Rows from block 4 of the image encoder of a small contrastive image-text model, named by matrix and row number. Rows with one number belong to one neuron. Each number is 200 + 40 x the weight over its row's rms, rounded and kept within 0 to 999. All counts start at 0. After the name is the row's rms in percent of the matrix's.
After each neuron's rows are labels from the 100 images, of 14976, where the neuron reaches its highest value: "strongest on" is what is common among them. Only what is clearly more common there than usual is listed. The data: pictures of board games with random positions, seen at a slant.
# fc1: MLP up (encoder.blocks.4.mlp.fc1.weight, 1280x320), inputs 0-79
# fc2: MLP down (encoder.blocks.4.mlp.fc2.weight, 320x1280, transposed), outputs 0-79

fc1.652,070,187,249,210,158,217,267,223,164,202,273,197,229,198,180,128,189,241,100,243,230,175,216,148,225,183,135,211,177,247,200,221,223,119,262,156,224,238,164,227,206,151,211,196,188,219,215,154,172,225,172,194,162,171,198,238,175,143,274,228,221,170,165,174,202,192,152,349,216,210,196,205,186,132,150,81,150,236,270,139,169
fc2.652,073,207,201,175,226,235,207,200,224,201,100,217,163,211,245,286,217,214,227,154,183,261,282,201,194,192,197,174,166,191,256,176,195,209,144,257,185,156,253,168,263,179,201,184,158,209,215,206,239,233,250,286,201,228,197,164,203,200,100,145,232,194,185,201,246,240,212,118,175,178,195,236,298,256,188,307,198,177,158,214,177
strongest on: nearly full; discs on a green board

fc1.473,066,176,203,240,241,253,164,253,216,275,189,191,182,165,198,204,265,167,159,189,196,191,203,254,215,196,152,176,139,229,232,141,201,160,131,232,190,172,183,191,142,209,231,277,92,215,195,186,219,229,226,131,182,235,172,221,124,158,237,223,206,289,169,92,283,132,184,177,213,190,211,232,174,234,226,180,135,231,251,195,238
fc2.473,065,219,183,172,126,176,217,129,131,162,202,189,147,194,249,221,132,217,198,201,204,216,202,222,190,214,260,250,265,169,166,213,188,251,300,169,196,228,186,174,253,213,194,109,297,154,158,220,180,185,191,254,205,185,256,219,210,229,137,175,196,153,186,244,189,272,207,182,258,111,163,228,270,154,163,191,224,176,145,250,191
strongest on: nearly empty; digit grid; stones on a line grid

fc1.152,076,175,256,190,190,222,181,147,246,140,261,178,229,229,204,207,179,168,257,211,156,188,255,169,190,182,198,207,228,215,279,200,110,166,200,176,122,247,213,133,238,197,213,231,175,224,203,257,189,231,177,136,165,193,194,262,178,185,153,140,202,247,154,272,238,225,170,267,181,133,217,181,166,212,197,95,179,229,168,167,220
fc2.152,072,179,162,189,225,206,189,241,190,268,164,201,196,214,124,231,193,269,168,227,199,246,174,242,212,198,199,158,151,171,147,239,233,167,184,226,238,154,136,223,161,192,249,189,172,164,154,117,184,239,227,258,168,243,174,176,166,172,241,216,118,159,200,84,203,135,170,188,225,181,136,195,234,230,232,264,196,206,245,243,193
strongest on: half full; stones on a line grid

fc1.127,053,183,195,229,189,229,220,196,221,244,223,225,148,243,267,122,160,249,91,196,240,152,106,260,178,256,158,233,223,203,189,214,200,137,198,185,171,217,186,272,224,208,183,183,231,217,223,194,181,183,226,139,216,155,156,205,217,268,230,148,209,271,185,187,175,190,206,273,297,187,138,271,179,285,243,195,301,169,173,234,301
fc2.127,052,229,191,124,252,175,223,189,222,175,215,143,257,202,168,235,224,153,287,225,153,275,244,184,228,189,220,145,149,163,179,183,207,163,213,229,179,204,220,184,185,178,185,259,185,227,196,199,192,250,208,225,198,235,284,184,218,163,232,217,202,189,250,204,158,172,178,171,145,200,230,132,194,125,191,183,165,172,233,148,141
strongest on: nearly full; first side has more; discs in an upright rack

fc1.452,088,203,169,201,198,188,144,239,193,213,261,208,154,197,236,236,212,199,180,194,193,191,206,223,161,292,220,204,152,156,174,150,174,235,210,223,178,184,198,163,136,242,183,122,223,213,255,236,110,274,166,250,191,197,152,219,166,132,242,175,226,160,216,203,212,237,235,123,215,211,227,197,159,196,211,232,246,187,93,240,139
fc2.452,093,216,243,212,178,213,252,170,197,268,184,154,223,208,183,152,186,170,223,122,208,160,184,222,195,153,227,193,275,139,207,176,234,207,213,175,232,257,172,275,202,153,188,174,236,135,232,195,252,235,163,185,206,186,294,182,167,180,211,240,199,188,257,179,213,219,216,239,217,135,150,179,251,210,186,221,192,207,327,223,207
strongest on: second side has more; discs on a green board; stones on a line grid

fc1.693,072,127,179,252,96,212,214,255,196,161,250,232,232,210,166,217,206,180,171,199,221,163,237,214,165,218,221,121,217,208,257,224,119,176,225,205,198,239,151,202,157,172,253,166,177,246,238,208,192,198,179,239,147,216,173,297,189,202,252,168,228,177,159,340,176,220,241,211,233,202,214,187,207,300,131,253,135,192,246,244,137
fc2.693,071,311,211,179,224,191,161,191,178,193,144,175,237,229,257,204,180,176,190,250,225,212,196,186,231,209,253,310,169,171,154,140,255,259,164,227,162,180,242,241,245,172,192,173,220,190,152,188,138,216,205,144,242,201,202,188,281,147,146,212,219,180,249,100,190,215,176,182,148,174,206,194,176,188,238,142,242,208,113,178,189
strongest on: stones on a line grid

fc1.744,079,185,152,178,182,169,191,173,245,219,230,188,179,177,201,194,241,198,177,172,283,194,237,252,205,143,206,211,258,137,264,178,185,215,211,206,201,252,173,197,201,235,258,177,167,234,148,216,203,156,216,160,143,231,224,195,245,169,135,220,200,212,222,248,242,199,193,244,204,230,255,227,241,223,157,187,178,182,227,147,149
fc2.744,077,215,190,214,223,230,177,144,219,224,177,200,195,227,180,164,172,248,169,149,179,208,174,193,168,187,253,226,223,297,167,243,150,172,198,173,128,139,212,161,221,99,196,194,217,212,194,217,195,250,105,283,181,196,174,194,131,176,132,161,165,179,176,142,219,202,231,166,197,194,130,125,208,212,269,205,228,139,157,268,226
strongest on: discs in an upright rack

fc1.353,132,109,204,199,193,187,244,261,145,185,114,99,263,204,138,166,242,165,213,235,239,229,168,186,256,198,158,212,288,213,232,200,259,260,169,189,198,204,214,227,208,267,238,252,166,249,198,276,126,228,156,200,225,184,230,255,170,182,206,170,157,184,185,203,205,260,121,205,204,234,206,99,207,235,210,169,206,246,221,187,212
fc2.353,116,175,101,259,219,191,222,135,169,221,205,213,147,276,140,227,163,210,171,174,255,181,217,138,176,188,241,185,161,237,193,286,200,174,189,225,182,160,232,141,176,207,192,209,240,136,161,197,211,186,202,272,219,236,194,137,220,190,255,281,211,255,204,238,219,158,215,205,225,200,248,215,207,146,198,162,142,229,194,302,110
strongest on: first side has more; nearly full; stones on a line grid

fc1.637,068,202,215,157,172,240,179,224,233,243,237,216,215,211,205,220,193,197,226,165,200,255,247,210,218,280,147,282,244,180,229,197,229,207,168,225,195,170,143,172,181,201,232,204,166,233,164,110,131,216,101,200,166,232,171,287,188,229,178,190,203,200,201,128,205,73,227,184,149,190,187,248,234,204,165,254,193,154,152,196,226
fc2.637,069,270,202,237,170,140,268,240,147,233,186,154,219,210,241,107,147,104,151,199,205,190,171,196,235,178,200,202,174,251,191,170,187,203,194,170,187,154,259,258,202,184,198,208,212,175,250,231,289,209,227,214,254,179,265,103,190,156,170,239,162,196,261,251,189,212,160,214,176,186,192,140,183,178,197,169,246,205,212,207,162
strongest on: nearly empty; discs in an upright rack

fc1.252,103,142,252,199,149,179,204,182,208,273,196,185,257,180,202,161,179,197,225,171,149,199,246,286,234,237,240,219,141,208,207,169,188,224,167,174,243,201,180,229,198,226,294,174,220,165,254,231,197,212,166,177,213,159,166,190,190,165,191,226,168,184,194,287,227,176,252,229,235,172,245,181,212,254,161,180,264,195,211,120,243
fc2.252,109,195,154,218,228,198,195,149,274,175,118,244,222,251,243,211,177,242,189,261,174,116,192,102,199,140,169,188,209,229,185,206,252,170,194,160,233,111,212,171,217,180,203,245,195,204,187,209,181,218,196,185,177,207,190,185,157,193,180,149,244,226,168,218,234,141,262,148,188,173,187,177,228,167,204,172,236,161,186,255,190
strongest on: discs on a green board; stones on a line grid

fc1.59,079,171,231,182,150,239,173,246,242,126,190,162,189,181,169,211,260,259,196,139,235,207,194,241,165,156,217,151,119,161,163,168,208,205,230,226,266,211,211,151,312,197,200,226,191,140,190,201,128,152,213,203,246,240,164,206,210,140,237,249,168,237,275,241,159,283,224,240,197,191,220,246,282,187,259,186,260,195,247,200,247
fc2.59,080,209,174,296,189,235,221,209,166,148,223,195,240,201,218,216,195,167,156,315,172,169,216,193,208,209,202,230,240,263,238,162,154,183,188,189,159,200,205,266,217,183,211,205,230,210,264,260,171,271,144,192,127,163,212,128,246,200,162,146,229,141,167,208,247,146,220,201,158,177,162,171,141,259,166,254,221,179,189,255,149
strongest on: noughts and crosses

fc1.259,107,185,245,261,196,171,214,171,211,152,248,196,197,110,212,238,210,178,185,216,224,204,173,185,183,138,168,186,233,166,227,178,187,160,169,208,217,244,176,227,191,229,188,183,178,184,262,130,121,194,185,227,115,166,248,189,198,173,208,163,238,220,127,156,205,294,253,276,236,214,225,206,220,154,204,175,182,231,246,228,205
fc2.259,107,239,201,206,200,176,184,201,188,168,173,186,267,237,174,245,220,187,211,206,152,206,250,264,249,260,188,210,202,224,122,246,294,168,165,154,175,141,310,164,171,189,187,173,250,162,242,259,234,206,263,234,163,296,194,194,203,210,189,178,194,226,206,226,181,156,207,168,226,232,251,185,177,253,203,228,214,177,213,249,235
strongest on: noughts and crosses; nearly empty; more pieces: equal

fc1.489,087,209,199,244,102,191,207,216,150,240,228,144,180,195,237,155,222,200,180,202,201,215,197,268,132,172,142,207,229,253,234,199,185,183,326,214,270,132,195,166,266,226,125,219,153,216,249,222,129,213,215,279,142,207,149,208,133,197,247,236,188,200,199,258,230,177,208,182,180,207,184,166,192,204,163,199,153,184,271,322,179
fc2.489,088,196,191,101,253,191,193,239,231,157,174,254,226,197,210,254,171,177,214,209,235,189,181,135,245,183,218,161,154,188,184,161,169,285,35,206,175,269,192,252,145,250,284,241,220,203,144,207,218,179,207,177,243,228,260,189,248,240,152,190,221,275,227,107,225,178,168,241,158,184,244,271,223,193,192,231,247,177,154,154,236
strongest on: stones on a line grid; nearly empty

fc1.762,067,217,214,231,221,159,128,204,247,174,215,178,197,188,247,181,305,204,160,175,184,229,206,209,155,204,261,184,120,252,167,170,177,203,205,172,267,163,264,223,235,239,169,254,117,181,174,209,221,210,235,186,205,221,197,261,203,236,213,194,269,165,170,144,138,179,152,250,166,204,116,220,228,104,138,222,193,311,152,180,182
fc2.762,064,214,215,192,164,214,209,201,188,181,216,219,167,192,114,230,145,238,258,279,238,164,198,274,234,190,175,207,193,220,220,200,295,178,200,217,197,195,215,233,189,117,197,127,232,154,228,196,172,227,227,211,186,126,126,179,193,196,201,244,153,204,237,244,254,178,217,249,232,179,246,176,230,225,244,148,206,240,245,140,240
strongest on: second side has more

fc1.588,106,228,288,232,179,171,200,240,232,231,259,155,262,174,241,239,197,191,176,207,198,180,264,135,174,193,139,202,256,127,176,179,226,224,203,248,221,269,143,208,252,126,212,167,248,254,203,173,136,225,170,156,177,191,197,252,116,154,208,180,261,254,215,142,233,266,168,277,192,249,182,267,198,180,213,231,205,241,261,196,184
fc2.588,114,235,142,215,223,255,116,186,211,146,140,184,179,140,172,204,206,173,210,188,177,239,161,280,277,183,125,184,163,201,167,242,187,95,220,120,175,221,263,126,193,203,170,192,244,94,231,205,207,195,261,203,137,182,204,179,195,211,148,160,182,210,194,221,302,209,214,160,161,248,143,142,203,297,194,235,115,201,208,261,251
strongest on: noughts and crosses; nearly empty; more pieces: equal

fc1.618,086,295,212,232,196,228,216,257,170,132,210,176,218,182,165,178,188,225,150,147,224,150,228,129,174,180,159,159,246,207,173,231,138,242,177,195,200,287,201,219,210,146,323,183,187,117,265,135,257,182,146,262,189,229,168,218,220,182,239,206,164,228,212,213,217,209,247,150,163,230,192,218,207,170,199,165,273,219,176,246,245
fc2.618,082,149,194,110,145,188,143,172,206,289,170,221,148,148,257,179,246,221,254,240,216,242,248,221,188,192,246,190,208,150,229,204,221,159,233,216,214,174,206,190,171,219,174,212,236,237,167,207,173,162,181,128,218,185,278,251,188,156,176,192,156,197,164,264,198,120,177,258,211,205,230,132,224,217,171,257,201,154,257,145,191
strongest on: discs in an upright rack

fc1.550,101,122,222,201,176,172,176,257,237,225,200,134,218,167,197,175,243,229,226,201,103,154,169,183,245,212,147,190,161,190,181,167,201,231,140,166,186,213,144,195,158,196,223,211,199,198,129,234,275,164,159,167,217,222,227,212,152,216,196,216,214,243,206,232,198,176,202,166,203,232,135,204,192,207,217,249,157,193,222,209,211
fc2.550,098,287,141,226,219,144,187,194,130,204,255,280,147,238,200,245,154,211,167,214,192,252,165,224,170,159,252,264,118,236,216,269,195,246,267,198,119,243,240,224,234,216,212,219,197,198,190,103,164,207,206,228,189,205,184,202,188,199,186,208,229,155,157,219,218,170,142,255,222,212,230,198,222,209,235,205,235,182,202,258,126
strongest on: stones on a line grid

fc1.302,067,216,206,109,165,213,221,173,220,211,260,281,172,217,183,191,191,204,222,145,179,113,231,227,196,186,264,222,211,223,230,253,221,191,218,288,187,115,140,156,176,175,128,190,186,207,217,133,152,164,216,185,177,177,181,205,194,140,199,167,172,139,246,166,221,148,213,192,214,193,162,190,193,126,213,209,242,308,217,233,220
fc2.302,066,165,156,246,194,197,150,253,179,168,138,139,247,221,227,198,188,236,197,238,178,194,167,178,224,181,139,216,146,140,211,117,168,205,142,140,174,246,228,273,236,222,236,170,189,247,186,243,270,269,201,231,192,194,207,190,218,236,182,214,252,201,196,270,183,268,198,243,170,239,208,158,198,312,199,150,171,132,191,181,185
strongest on: discs in an upright rack; nearly empty

fc1.194,117,187,257,170,189,261,186,271,212,140,163,236,229,141,179,224,180,178,248,266,208,220,235,229,300,222,266,229,151,133,209,241,201,199,188,202,257,176,188,188,220,286,194,201,199,201,175,240,172,214,195,297,140,214,220,173,289,200,215,170,277,222,239,175,212,161,200,144,244,187,186,151,226,120,236,212,224,223,184,257,269
fc2.194,109,161,200,240,196,202,130,162,144,229,119,192,181,216,201,210,266,128,172,206,177,162,169,170,191,165,197,118,274,180,159,141,201,204,178,228,224,176,190,130,194,195,168,236,273,216,184,135,196,221,173,187,182,202,140,180,218,149,172,246,192,225,218,215,168,303,267,251,222,190,217,154,183,235,239,161,129,214,218,200,227
strongest on: nearly full; draughts; stones on a line grid

fc1.159,113,256,248,179,190,149,297,246,213,186,258,245,151,204,250,201,301,196,188,211,308,160,145,246,209,262,182,151,222,236,296,168,159,165,251,214,216,220,207,144,213,227,205,127,229,231,213,193,199,227,260,193,169,129,173,151,194,212,198,235,227,188,214,148,248,219,256,169,165,232,149,136,124,224,165,168,242,163,226,183,164
fc2.159,113,195,115,203,193,170,190,229,254,185,177,155,227,246,149,233,119,250,171,212,200,195,256,169,214,225,193,215,202,210,102,224,197,256,197,202,219,160,212,265,174,215,193,244,215,275,141,191,239,183,159,215,249,201,245,184,180,180,230,138,199,259,209,201,187,143,158,234,236,198,246,195,171,168,218,211,230,178,253,215,206
strongest on: half full; stones on a line grid; discs on a green board

fc1.530,092,167,188,129,161,182,199,229,174,282,289,264,184,230,180,219,240,214,262,202,239,248,160,199,192,279,190,233,280,200,190,141,205,224,231,207,228,160,242,137,212,148,274,133,128,254,206,202,197,222,146,229,243,243,137,254,165,195,219,219,178,186,221,222,280,217,239,232,166,201,261,259,172,178,209,250,219,161,233,147,169
fc2.530,097,146,231,174,179,149,175,243,181,230,239,206,161,216,230,143,231,203,152,170,280,249,186,229,160,209,191,187,204,262,224,150,178,333,189,232,213,185,143,220,255,175,251,183,255,168,232,141,236,207,202,240,264,129,306,183,220,212,105,183,232,155,260,187,158,195,165,175,134,155,161,195,219,209,182,192,188,208,200,276,148
strongest on: discs in an upright rack

fc1.753,163,225,191,157,229,87,246,204,210,269,264,210,274,222,152,167,226,181,142,196,218,170,169,189,206,166,210,144,160,170,191,115,232,251,198,201,163,148,242,142,226,183,180,182,203,160,203,228,156,248,177,217,224,150,222,168,182,246,170,198,317,192,221,265,164,235,135,143,214,244,191,228,249,162,152,148,107,197,204,154,172
fc2.753,185,221,161,273,241,234,242,190,197,111,230,184,150,160,168,242,157,188,219,204,170,187,236,310,235,197,165,210,188,155,217,186,206,194,245,171,229,195,171,256,179,177,212,179,247,201,155,231,231,146,243,172,285,225,258,256,171,141,259,222,196,228,229,160,209,158,178,157,167,159,158,171,178,208,182,239,234,169,257,296,126
strongest on: nearly empty; discs on a green board; stones on a line grid

fc1.290,158,175,243,252,215,231,229,204,128,225,193,264,177,287,128,166,135,138,140,133,218,208,218,176,206,235,201,167,219,234,277,229,250,174,114,149,269,119,243,103,208,159,201,197,208,140,177,223,250,244,230,204,152,114,156,246,190,204,134,208,206,193,150,224,156,140,203,260,156,249,238,182,170,216,226,238,192,248,187,200,202
fc2.290,138,197,174,177,240,158,248,230,240,204,197,134,191,291,190,182,232,174,164,134,190,206,178,184,163,154,233,219,174,220,127,183,140,228,240,223,154,242,187,195,225,208,58,181,156,232,194,172,210,156,172,218,166,183,180,198,169,249,239,290,183,210,266,234,195,212,171,145,170,185,209,254,249,201,168,114,229,238,186,228,167
strongest on: half full; stones on a line grid

fc1.298,068,116,220,227,146,239,220,240,221,197,215,168,241,261,182,152,160,119,218,181,174,281,106,282,192,139,257,215,270,201,190,243,171,172,237,175,183,260,199,165,197,216,217,194,188,125,158,189,224,181,146,160,256,233,205,222,197,172,194,137,291,237,184,291,214,242,179,236,160,189,134,253,143,177,203,209,153,213,163,202,192
fc2.298,063,204,250,179,215,161,188,143,226,189,202,210,210,151,231,221,228,218,184,254,315,180,274,145,235,178,132,176,192,183,245,203,214,196,177,214,232,186,206,179,147,209,186,232,224,276,224,160,176,240,287,248,153,220,218,180,208,187,213,193,201,172,207,203,200,155,178,133,230,240,278,116,238,220,172,227,232,163,167,233,273
strongest on: discs on a green board; nearly full

fc1.142,065,171,202,182,232,180,173,132,194,254,199,218,194,156,157,71,199,212,233,184,186,163,251,146,173,222,167,217,204,166,185,231,212,201,202,257,166,222,168,183,118,198,234,167,189,113,175,183,231,138,242,201,204,249,207,213,172,157,244,181,221,198,216,106,244,232,163,268,196,193,210,230,152,128,249,266,165,246,222,167,140
fc2.142,067,201,240,247,154,203,268,171,156,175,224,211,173,215,203,331,124,246,191,168,221,191,138,237,224,210,157,194,254,233,195,205,228,231,190,191,259,229,256,214,301,218,159,283,231,259,168,211,214,234,167,244,254,178,189,197,166,186,196,157,193,201,267,201,217,116,162,123,142,187,238,184,204,124,200,166,149,166,220,246,201
strongest on: nearly empty; discs on a green board; stones on a line grid

fc1.366,073,155,122,268,172,130,256,174,217,243,149,265,241,141,196,229,218,287,199,201,230,182,238,183,170,236,225,173,261,195,181,165,201,215,226,179,204,244,281,248,199,213,215,124,219,206,190,179,220,114,263,258,128,200,258,125,200,232,167,240,230,237,256,211,191,196,141,173,237,214,171,181,263,226,190,192,235,180,157,222,229
fc2.366,074,214,282,153,234,260,153,193,166,177,205,157,220,194,198,174,159,116,209,173,155,228,93,225,255,185,188,223,187,178,174,206,234,188,162,243,181,154,113,173,228,242,167,150,249,198,201,241,179,245,133,172,253,217,205,252,171,210,186,195,191,215,177,161,223,170,184,243,200,205,255,195,165,206,206,169,175,246,235,166,155
strongest on: stones on a line grid

fc1.117,063,232,201,168,232,210,254,251,191,217,227,231,259,210,227,167,171,234,225,219,226,213,116,193,145,204,189,187,179,289,157,174,188,253,178,187,149,211,166,111,220,160,215,224,173,234,222,182,169,196,181,245,253,147,156,230,155,216,125,215,256,247,196,213,238,221,277,261,132,162,190,185,157,198,196,169,290,246,235,153,240
fc2.117,063,137,210,192,223,158,186,173,234,222,130,187,126,255,206,191,236,170,182,288,184,204,156,240,208,128,178,252,238,209,216,158,151,219,201,192,198,205,231,192,192,274,236,185,258,244,159,141,156,153,208,170,223,295,214,222,255,220,270,248,167,180,216,207,140,148,164,171,243,249,233,208,173,170,183,258,159,197,175,248,232
strongest on: nearly full; discs in an upright rack

fc1.176,076,131,145,194,161,197,241,166,242,208,217,106,192,214,137,239,233,219,231,218,141,202,223,220,180,185,223,163,214,149,173,162,182,188,163,181,235,192,168,220,136,190,243,154,238,169,186,191,231,167,208,213,240,251,230,199,182,191,185,227,259,263,301,229,223,214,168,186,199,195,258,249,197,221,207,260,197,272,152,254,169
fc2.176,071,205,266,221,166,165,110,286,146,175,165,260,230,230,234,178,217,139,149,143,234,175,187,197,307,205,182,249,157,221,173,190,232,186,220,235,167,278,173,191,209,208,221,165,174,255,288,190,140,232,199,202,190,157,176,210,253,196,188,145,170,188,135,187,127,190,178,193,217,171,141,139,195,155,186,175,186,206,203,222,208
strongest on: nearly empty; draughts

fc1.13,122,160,151,218,199,172,168,204,196,133,140,170,197,209,156,246,108,195,271,161,173,185,232,207,191,212,152,203,244,222,183,172,231,185,141,170,226,167,212,194,142,244,251,223,188,156,241,177,220,277,225,237,242,210,170,213,161,273,166,187,256,193,147,205,225,245,196,183,169,165,195,158,216,179,219,228,203,181,184,253,165
fc2.13,121,144,195,233,174,197,221,132,169,233,199,240,180,196,215,153,235,161,122,336,165,122,184,191,256,181,182,149,245,139,214,161,206,208,244,205,193,194,211,231,123,176,209,209,150,183,166,244,244,195,149,194,138,244,168,199,161,208,231,186,131,206,201,124,181,162,220,185,208,188,210,241,173,198,186,225,217,124,225,207,157
strongest on: discs in an upright rack; nearly full; second side has more

fc1.681,102,239,195,247,194,173,267,216,187,107,203,189,189,196,175,206,159,210,179,232,137,163,246,177,236,248,146,134,257,173,231,167,200,129,168,258,187,192,184,156,167,141,233,194,161,161,197,271,259,253,244,134,166,161,256,205,188,201,168,240,214,120,221,130,179,178,164,260,260,146,193,132,164,217,288,261,234,168,192,165,268
fc2.681,100,216,165,125,213,229,162,151,239,256,188,240,207,140,217,185,245,202,110,210,182,218,150,224,107,156,275,227,213,147,208,233,270,236,168,207,188,276,166,228,196,243,136,173,232,188,180,198,172,170,148,271,253,254,213,216,239,226,224,179,200,181,204,237,210,182,228,115,185,258,173,240,192,202,204,142,189,189,238,181,165
strongest on: first side has more; discs in an upright rack; nearly full

fc1.641,074,281,225,267,177,148,172,154,164,276,197,180,235,252,280,199,271,159,160,258,172,238,211,224,200,177,221,274,204,248,241,248,173,210,214,204,230,139,217,215,245,266,255,163,166,172,189,227,145,234,150,169,196,148,254,239,152,194,172,196,229,201,193,196,184,115,269,189,151,227,203,183,180,154,202,165,251,261,146,224,241
fc2.641,080,159,154,221,255,252,221,249,225,160,246,208,142,170,141,244,131,288,167,136,187,134,207,176,205,200,191,229,207,199,233,173,226,246,175,210,221,245,198,216,143,178,110,208,233,223,211,204,206,180,267,269,161,219,202,127,241,195,197,230,177,187,215,226,156,257,199,249,149,118,173,202,166,235,260,256,157,193,270,178,190
strongest on: discs on a green board

fc1.26,070,165,182,242,134,203,212,182,195,211,212,160,179,230,187,249,247,197,217,262,209,270,193,181,222,142,187,186,223,152,222,78,238,192,183,197,215,170,222,220,181,212,223,252,219,216,262,107,87,179,171,180,185,204,206,163,197,119,188,201,174,234,203,155,209,208,161,126,234,110,212,208,216,197,239,144,284,189,213,174,272
fc2.26,066,267,198,133,250,149,222,234,173,168,155,202,235,186,192,109,156,229,198,216,206,159,132,204,147,188,207,223,208,258,172,298,163,161,209,213,185,213,192,202,209,187,142,163,125,172,149,263,299,248,224,205,172,194,226,217,233,251,261,145,194,140,228,199,204,242,259,234,222,208,110,205,197,226,151,262,201,180,179,216,159
strongest on: digit grid; nearly full

fc1.193,090,126,190,158,106,249,231,145,257,191,198,244,239,265,179,290,104,151,226,138,162,172,94,181,201,141,180,148,236,184,241,147,187,234,179,169,209,186,142,154,117,214,189,208,271,182,252,147,163,168,262,184,173,259,185,244,183,195,139,197,237,230,178,194,221,208,195,144,228,208,220,227,234,168,158,150,219,254,151,193,213
fc2.193,096,279,259,277,202,166,192,186,192,237,224,118,171,190,250,197,262,205,178,183,253,142,258,219,243,255,198,206,149,197,101,274,196,209,168,274,143,303,203,267,213,173,211,259,139,114,126,173,168,167,256,178,205,123,302,192,235,147,208,187,233,246,233,178,223,201,263,210,155,230,113,172,167,214,220,185,166,201,182,206,207
strongest on: stones on a line grid; nearly empty

fc1.258,082,209,154,187,211,256,204,202,115,204,210,231,210,192,180,298,203,196,124,194,237,254,268,258,170,270,181,296,231,182,157,107,203,237,221,180,162,228,182,154,200,209,177,206,182,109,185,198,250,232,179,244,210,171,245,277,126,172,278,171,165,174,169,237,232,190,235,195,77,200,216,199,247,250,202,151,207,233,233,153,177
fc2.258,087,168,181,248,171,213,180,178,220,161,217,138,164,171,244,162,193,246,203,160,212,191,202,192,210,185,261,146,217,251,232,210,270,232,213,291,223,171,246,216,212,163,247,209,223,245,251,141,220,224,172,176,212,208,193,183,316,184,223,168,193,190,174,172,195,211,210,190,168,144,187,263,231,180,140,204,284,229,204,198,170
strongest on: nearly empty; first side has more; discs in an upright rack

fc1.70,102,174,151,175,223,180,151,171,144,209,176,234,137,240,177,210,156,264,140,192,228,181,292,164,205,199,153,148,270,136,238,133,277,167,153,176,193,198,183,141,244,179,195,92,236,268,210,209,288,232,153,182,194,279,248,164,205,214,232,168,171,216,169,238,265,214,167,196,223,165,180,194,242,234,172,216,243,253,212,161,156
fc2.70,096,158,212,234,208,224,268,234,254,175,136,191,277,240,259,205,310,186,246,225,173,191,188,208,199,160,150,229,208,266,250,239,181,171,183,206,135,219,184,236,163,200,195,238,229,185,141,236,170,222,189,226,195,145,213,252,139,212,145,211,143,256,114,236,213,271,215,199,171,215,159,132,182,131,165,222,160,117,185,214,276
strongest on: digit grid

fc1.597,147,188,178,195,196,158,226,229,221,94,182,168,177,187,174,240,132,256,219,127,210,232,173,231,204,205,229,249,170,255,131,298,198,224,267,143,185,211,212,130,210,288,159,210,248,139,223,202,150,264,168,200,191,194,153,147,262,181,218,224,211,159,216,189,206,237,171,192,183,212,111,162,202,183,186,227,201,193,296,157,215
fc2.597,135,305,220,213,146,155,172,205,118,205,231,153,219,153,270,252,231,196,146,254,131,181,128,194,222,194,219,207,240,214,273,150,167,175,100,205,167,213,183,203,175,172,213,200,175,161,223,199,216,153,241,151,192,222,170,144,148,156,169,226,175,212,209,155,172,222,229,112,300,111,211,267,213,220,176,216,234,161,164,187,197
strongest on: nearly full; second side has more

fc1.58,069,212,178,200,188,214,218,232,225,173,184,212,183,175,124,224,285,209,223,177,212,132,274,276,189,288,192,191,209,183,221,158,232,214,168,176,223,214,177,171,192,177,204,226,238,203,175,191,155,184,139,120,211,198,182,189,267,141,170,214,158,151,256,228,273,225,242,192,217,198,191,255,141,193,150,177,239,223,169,176,275
fc2.58,066,161,229,223,197,169,163,216,245,246,157,198,266,230,274,175,172,177,180,180,175,221,166,104,166,140,199,191,179,238,239,214,147,199,245,219,206,189,213,238,142,269,249,199,176,224,226,216,188,121,215,275,163,160,215,191,161,198,156,144,279,184,182,219,149,170,103,271,195,188,214,170,200,239,255,183,182,150,268,176,138
strongest on: nearly empty; stones on a line grid

fc1.39,064,137,235,184,235,242,274,211,224,141,201,195,191,198,226,269,193,195,177,149,194,157,187,206,241,175,225,205,188,155,218,110,290,185,177,196,260,184,211,197,170,193,244,176,156,210,102,186,220,184,228,241,155,184,185,271,230,151,193,167,208,180,139,206,145,205,225,218,173,153,209,191,190,231,211,190,202,158,230,248,129
fc2.39,061,242,164,219,181,177,153,162,209,258,169,187,194,190,232,211,252,215,204,322,131,235,217,205,146,239,204,203,228,215,205,247,168,271,195,169,115,166,189,192,187,249,170,232,255,220,220,218,165,196,162,181,210,241,240,188,152,240,245,219,162,191,233,188,272,189,188,226,242,161,177,210,189,208,194,199,158,238,233,102,255
strongest on: stones on a line grid; second side has more; nearly full